config.yaml
arch: "uvit"
model: "spectrogram diffusion model"
dataset: "tunes sung on syllables by a formant synthesiser"
train_examples: 39062
n_mels: 64
hop_length: 160
input: "log_mel"
spec_augment: false
win_length: 512
conditioning: "none"
objective: "v"
cond_dim: 256
norm: "layernorm"
norm_position: "pre"
activation: "gelu"
mlp_ratio: 4
head_dim: 32
fused_qkv: false
qk_norm: true
parallel_block: false
dropout: 0.05
inner_norm: false
patch_size: [16, 8]
layers: 6
width: 384
positions: "sincos"
init: "lecun_normal"
residual_init: "none"
optimizer: "soap"
beta2: 0.99
lr: 0.0022
beta1: 0.95
shampoo_beta: 0.99
eps: 1e-08
precondition_frequency: 50
max_precond_dim: 1536
one_sided: false
adamw_lr_other_params: 0.0012
grad_clip: 1.0
steps: 11800
batch_size: 128
epochs: 38.7
lr_schedule: "linear"
final_lr_fraction: 0
warmup_steps: 350
weight_decay: 0.1
adamw_weight_decay_other_params: 0
Rows from block 3 of a small spectrogram diffusion model, named by matrix and row number. Rows with one number belong to one neuron. Each number is 128 + 24 x the weight over its row's rms, rounded and kept within 0 to 255. All counts start at 0. Numbers have three digits each.
Before each neuron's rows are labels from the 100 clips, of 14976 (inputs lightly noised), where the neuron reaches its highest value: "band" is the frequency band that holds the peak; "top examples" is what is common among them. Only what is clearly more common there than usual is listed. The data: tunes sung on syllables by a formant synthesiser.
# fc1: MLP up (model.blocks.3.mlp.fc1.weight, 1536x384), inputs 0-95
# fc2: MLP down (model.blocks.3.mlp.fc2.weight, 384x1536, transposed), outputs 0-95

band: 1000 to 2000 Hz
top examples: child-like voice; vowel: /æ/
fc1.111:140076109120110138118126102117100131156144118102129133176147109157143112122101103152111086122145127120142113150130113107107096082154097127111131110120186131129132144136106143143114135133165086125099125157093131139116168145113144097127122140135167169125128110124103116133160143098128115083
fc2.111:116170152144133120146160143125107119128122120169098132128093152117128120149132106138152180129157149092156138124121130173146099128114133151171116154156071095127131083094136131155139128115098150144135128135175129123105117092161089142124129148150097084165124188133162112134074108120109125166

band: 1000 to 2000 Hz
top examples: vibrato; the note A#; child-like voice; first note: A#
fc1.249:122127124067171115166186108140153156127105157134085127109136153163108096088123108140148138110158119121125154150151142136116186113130082103131159123115140177118088116136143104076164142133092153160114113128150169128176108147142132112144100094147135084113122142088198138106121150133136106098
fc2.249:142138175133126140126085099131133145142144102120141084181143096175122137122134136137146082130144154120130149176099138123141068151099166107153129143136127101116098113146066132142073124154159102117103154092123101136089181123141119138061128143141125157157113088154091110120146109135121122117

band: 250 to 500 Hz
top examples: vibrato
fc1.701:090136138144164112153134057163108134135114095173132147100131113109119106130133151102139133137137112137131171173103155114092108124120147149127128108136108124126116125103160120143166116148122113094096154113109174133138132173130133163109162125136104114149158078141150134158146140126109126094
fc2.701:168179153123098131120113122104161107114135117145109108136119130145110137134120122125078116116093149137113096087136153137182153113132132114111137174134137130149132128132111130119114140118152136121123131106135106136109122043100122071127124106116139126092064153168112126124130162113151138161

band: 2000 to 4000 Hz
top examples: the note G#; child-like voice; first note: G#
fc1.169:124134136146157085113140117064124140140157077163173156121177115132118136109092157106096133170137121118134127109153099119134178141150147105135104144138151155089142109140174132157106143114088160120140154126113129165089107138120121174112146151143181126137159085102117130111117111114157161137
fc2.169:153124109114113117145140105157132110138118169184120100130135134124104132088166128154144110116119092091147108121128143110129144120139177146122132164126117167117134136133097140099096113134155136171090131118170122109112116153168113074122139122102132126161105127099164115143141130121142138131

band: 2000 to 4000 Hz
top examples: consonant: /ʃ/
fc1.96:126176117159158093149115171150150117165118136079085141137141137109168134150099084160101069129090126118190116123115181117117154162129147123110131115126138151159144098164124127133151121142142139165141126142142134163121091119100118110150114097080116133145164101110132114152107142120154132170
fc2.96:139153126143150099150108130154111083132131137131130076113126121115153129153121129138085077121085134170137099114118131136115121103098122079127123114147108147165131111114121094155120123122136158128137165131123121173124075082100142165135087127139137192156113109124172143162129116145146093135

band: 250 to 500 Hz
top examples: child-like voice
fc1.343:119124149106137096140124147138152105105088095147138119120122168097145182134103163139124111127111129124130095133103070133152156146131154110100133102114138119172093136161135127117150180082122146136120108101082136105153144159151130114131159116102143133086148117114174111161192081125158106160
fc2.343:142122096134134137122111095148115165135191164141130125129098105168089078112144131115147124112125116118134148103137174085130111117121115122120094121103142144146155142100146116126116057167146132121158110114142097153082148098130152119141124153161125124135133148120069119096120165138130132083

band: 1000 to 2000 Hz
top examples: consonant: none
fc1.74:154132121150123130134045118151161079127111150062145122213118094109151116154182118167164138114153120148097125144119139098060125117135111149110122136112117099111089109108091136098139175147088131124123120134166160133132107117136135160137151157163151151147104130138181147129135121118115169122
fc2.74:119105142153128130119178153108099167125157079146163122082164144140104147102102140097101118140131113123170154139143110157202156123138152118162128139152135146137164162139162126136131092110176108105170132138094117117110133129107112107119079122107121137138157115131107132122118152132151114140

band: 1000 to 2000 Hz
top examples: vowel: /u/
fc1.81:131148122184115075115118151163161115174164113137122130139145103142100137143155108112133135074140129126120129113160106122077119108136209136146151114123156126115132108112156176129106183125109122131130137104110125158139138127166152117122088121050110148134130124122132094167144103104165152128
fc2.81:142104160077156147142112126126096138118134115093123135142122109154088104145113148161103129151129128142126162180131132120106109135113131114126132146165155121143154128158119108110127091080150105143101103120164154123133168093119137149173175130148110107143146164114137147108076137116125135111

band: 4000 to 8000 Hz
top examples: child-like voice; vowel: /u/
fc1.324:109130179109131119165146181125131104123109116130146109132121135082121110118129133123112107117117131153148089113154133128124125143086103110110144163131154120143129078140149125112085135094182116120100123089170121162109188150192148099093114125136089142101090166103124165145145145091137118116
fc2.324:146120063124114145113109128104155139088151117141119137146129119127100125160117118118133147172110123091101090100156086146126149096125123166162135120105082123119120143124079129157133084146128125170111162145082162068163120109111106133118149169130167154173161070140155127153120124134154121132

band: 1000 to 2000 Hz
top examples: the note C; first note: C
fc1.243:086147150178109130139110102149128164181147098117118143136101105120154127161128143175148123122127115135111154133116157131115142107124094162152156116114131110117105127126111132133129156105144116118129125133127121093126173098115155126181128083139099089143141079139126107127151095108170161155
fc2.243:150091112109162148128134127075130107089143181166154128159147155148103128103139110095115182126118108120161111112160100099180094138106147115115091132134135167159129127122165151124136106096140146143163112140145151167125083137158095143075116157130117141137095154092138133128098159135113123090

band: 1000 to 2000 Hz
top examples: the note C#; first note: C#; deep voice; vowel: /o/
fc1.445:138104117116139130123140163131123125078075113158151157125147091195123110080115102129115103124145156127147152135125143131120155153135132146070090128133120150171128082114129111128127155144164102140125121165176182168104128132130148146084122146118118102133128130125104120115145143092125096154
fc2.445:150113141116127109124152127134124143120142112148133139136104129114102119158130151125118169104108122140137126133147116176175155095118168078145103115106133103167125109136179164125103173117136071134101141117121117121145139130132101097163139107133120102147160143107139109096173154159108068132

band: 2000 to 4000 Hz
top examples: consonant: /t/; vowel: /o/; vowel: /u/
fc1.551:165094106171149130118157126128125164116130158104168123113169096119159098099153096170114106113149155116175117127146116129089096130124142100108106149121142069034097112139123121096144136115109108121122170134124109149134163127157093142134092130149136141152131113121124111120128126145079115152
fc2.551:127156157073084178129151103095142139172097109123134132123132109166098141115101151097135168120154158091205134188131110168119102122129141114106132096144162129139128162133144090088164152168095134091127136113094155123129144138129141149139101119123082136100113140131075116099173081131120158164

band: 4000 to 8000 Hz
top examples: child-like voice
fc1.316:100121113148107113155170159162114099122150131125146108116122122179114120162088126114142103148098140110098107149087150114139099137115121121126184098131142137123102116125130078168133142156103111136134133098127149143146147123097132145112163124123135138096149152130149117112098133133154121153
fc2.316:166130089135111146097109107152106129143093105072117155110151140137100119153143106123116152122131119108171157121100131157143116142144158082086150117131145125138118113150140084078132135111154141161114136151118164118121101132138116116134116141120127129138129103103145128156148145122123091104

band: 2000 to 4000 Hz
top examples: low voice; vowel: /e/
fc1.24:124147107128104078148113147096134112141142129146129089138111147130132146133142110145137116138118138117121110137140141161148130130110119127131106142055153122103118139139126162122125130062104101192153084158121109136111130120163152130162102134128108102119149108160098149113133097125148135091
fc2.24:121121136150099150077127099147130091133130158106109165109097135154133131128093114130133126126121093121151146118132134097112125140114107132112138119158113099116107146086143099113124125154130132081106185098146136127127119103111099118084141124132118126172065142097180109168137146097114116139

band: 2000 to 4000 Hz
top examples: the note A#; child-like voice; vowel: /æ/; first note: A#
fc1.271:109097127136140125094129153120143145090149105156135148075112140127138106105160107168089155158112133126137139093140119145129106169121147094081139134082139132129120136160140106142123166128134113166110095150142115125116135116137126119129103091115130133090094087095123118095186161142145105135
fc2.271:136101119122106129158140083154072138134106138140114121150153089157096118110120131085183139121149113135112116101080113149104142078133133138156116182149114133129158124153108098116135118150116127130113133120123165160186110183119104153135168153143134130168096125137137104139105095128155154132

band: 250 to 500 Hz
top examples: child-like voice
fc1.297:160113142104134155133169103124157128110162093091142183120122146135125143119143159141133128140144134101108101102163153103137146139121132116145125159146104177090135085116112184103101175120134115144113098143138136117122119123134127109114135160153153142140144118102137133115111153109147093130
fc2.297:085130114155121086118111132141102101143121145150115076131132111114134100114120125094142142093149141136129113156110128132114116148100121127103130141119142099146156148167130084120139078148097148111117119123109107125131108108129113163130081123119132140088150138185148107156121100123082138104

band: 250 to 500 Hz
top examples: reverberation; mains hum
fc1.552:125105121148145173122146139117124093120144128109131168098166136103132135145069164098102113125124106147102115137129138161160138081126101128148160152116130153117089147141117125148154111165107136134084140135121108157123092122108128174108131130127134146122094120112186174133127157136135166128
fc2.552:163138109132148097161130136134146159096142107149104127165121147142084104136167118136168130113156152151124092138137171117127124172134135118121097116147159112148181087146120159106124138146121118145149143113121130114175166155165106103120109108129131095134152117112101092096127128110127133124

band: 250 to 500 Hz
top examples: the note E; child-like voice; first note: E
fc1.148:091148145133120141113132145102182145156100158118119153125136105130172158136118102113121085094146109097188139116147137094079084118108101155127131169149089112170135123121100125099124105157110086118149130117171118153141161115129138159131112149151134152104077148128084129108100100114147175117
fc2.148:161156146133121093157091117157104173116132113146143156094146111057153135120132108120144177130163115129145160155141143167102111142158134125163106147134143168097107120113111166124136112132091096143135130130142127113100149131118132103119166150111105124162144111103110112091095156124129112136

band: 2000 to 4000 Hz
top examples: consonant: /ʃ/
fc1.328:122144121131114141111163189188148149101142152161140162147165116100133124155150163130149137100097090104141086169081102122170104149161102136073123161145168147113144081143083132112126071125109129133141120124136127171165094129135075120181109163134145143157136075129133141163104119108121136141
fc2.328:126117138090138139143085126087114118152102138144114124108131129146137138129131155163081133124129136088081122185139132117104141091116141131149168152144143152127114132107167136113159146172186139119126121099163122134134115133107108137159148164107161132129152162096104130145140128163122107143

band: 4000 to 8000 Hz
top examples: consonant: /t/; vowel: /o/
fc1.556:152109132095139130110150147178123104107106152142133155090120117133128128106136135125170099117118118124128143134164157128111161156116140126148151109151143134114152122158105137167128118102144121114156102125099154186104113129124106133166129118128099128137128115137138131114122147145144141133
fc2.556:163109128100162148091138111139143167149139108121147132139117065118151100088144106145073138137134119147099138156116122146066082125095144131121135158126101096143089084118104113117119109115118135133110109127117143146159083157106129137111120115165135097170094125135102115093150094091108121173

band: 4000 to 8000 Hz
top examples: consonant: /d/; consonant: /t/
fc1.110:097090102113172160123141122083151142160169121169112129133159116129138133099150100142112096134148107136157131120131085139120114125145175125121139137128139098103145163101116111146190166119152139116122111139098145141141129137163125113151160162201106133153130073115119164097119117118112137129
fc2.110:110122131113149138140148119148138111124150126142146133100125107143132085149177077142127151118124114161144125105155101142084135115143151189077161109129125139136105120118124205116162141146149060110104094092111096124122126118133118116146141163165165105136082118163137129134080139084115124127

band: 250 to 500 Hz
top examples: vibrato; the note A#; first note: A#
fc1.520:135094139106168171133126096106160110107149094094137121113131131094124152166125118118132077109100112147102151154166153130138132106147183099139081132148150110146154131130135115152115188142108116115108090139101120124142105128135104142156112169078160113065125112102180125126123125110163145155
fc2.520:110137166091130152135186146126167099156108112133121157144150165131076081110119121098146094110161137117113157148148135161127137116130104119138125130129091082152121131147144117167163145119140117096086135187142120097071110114102124142118137115117095098154151125130129115107124096129108078156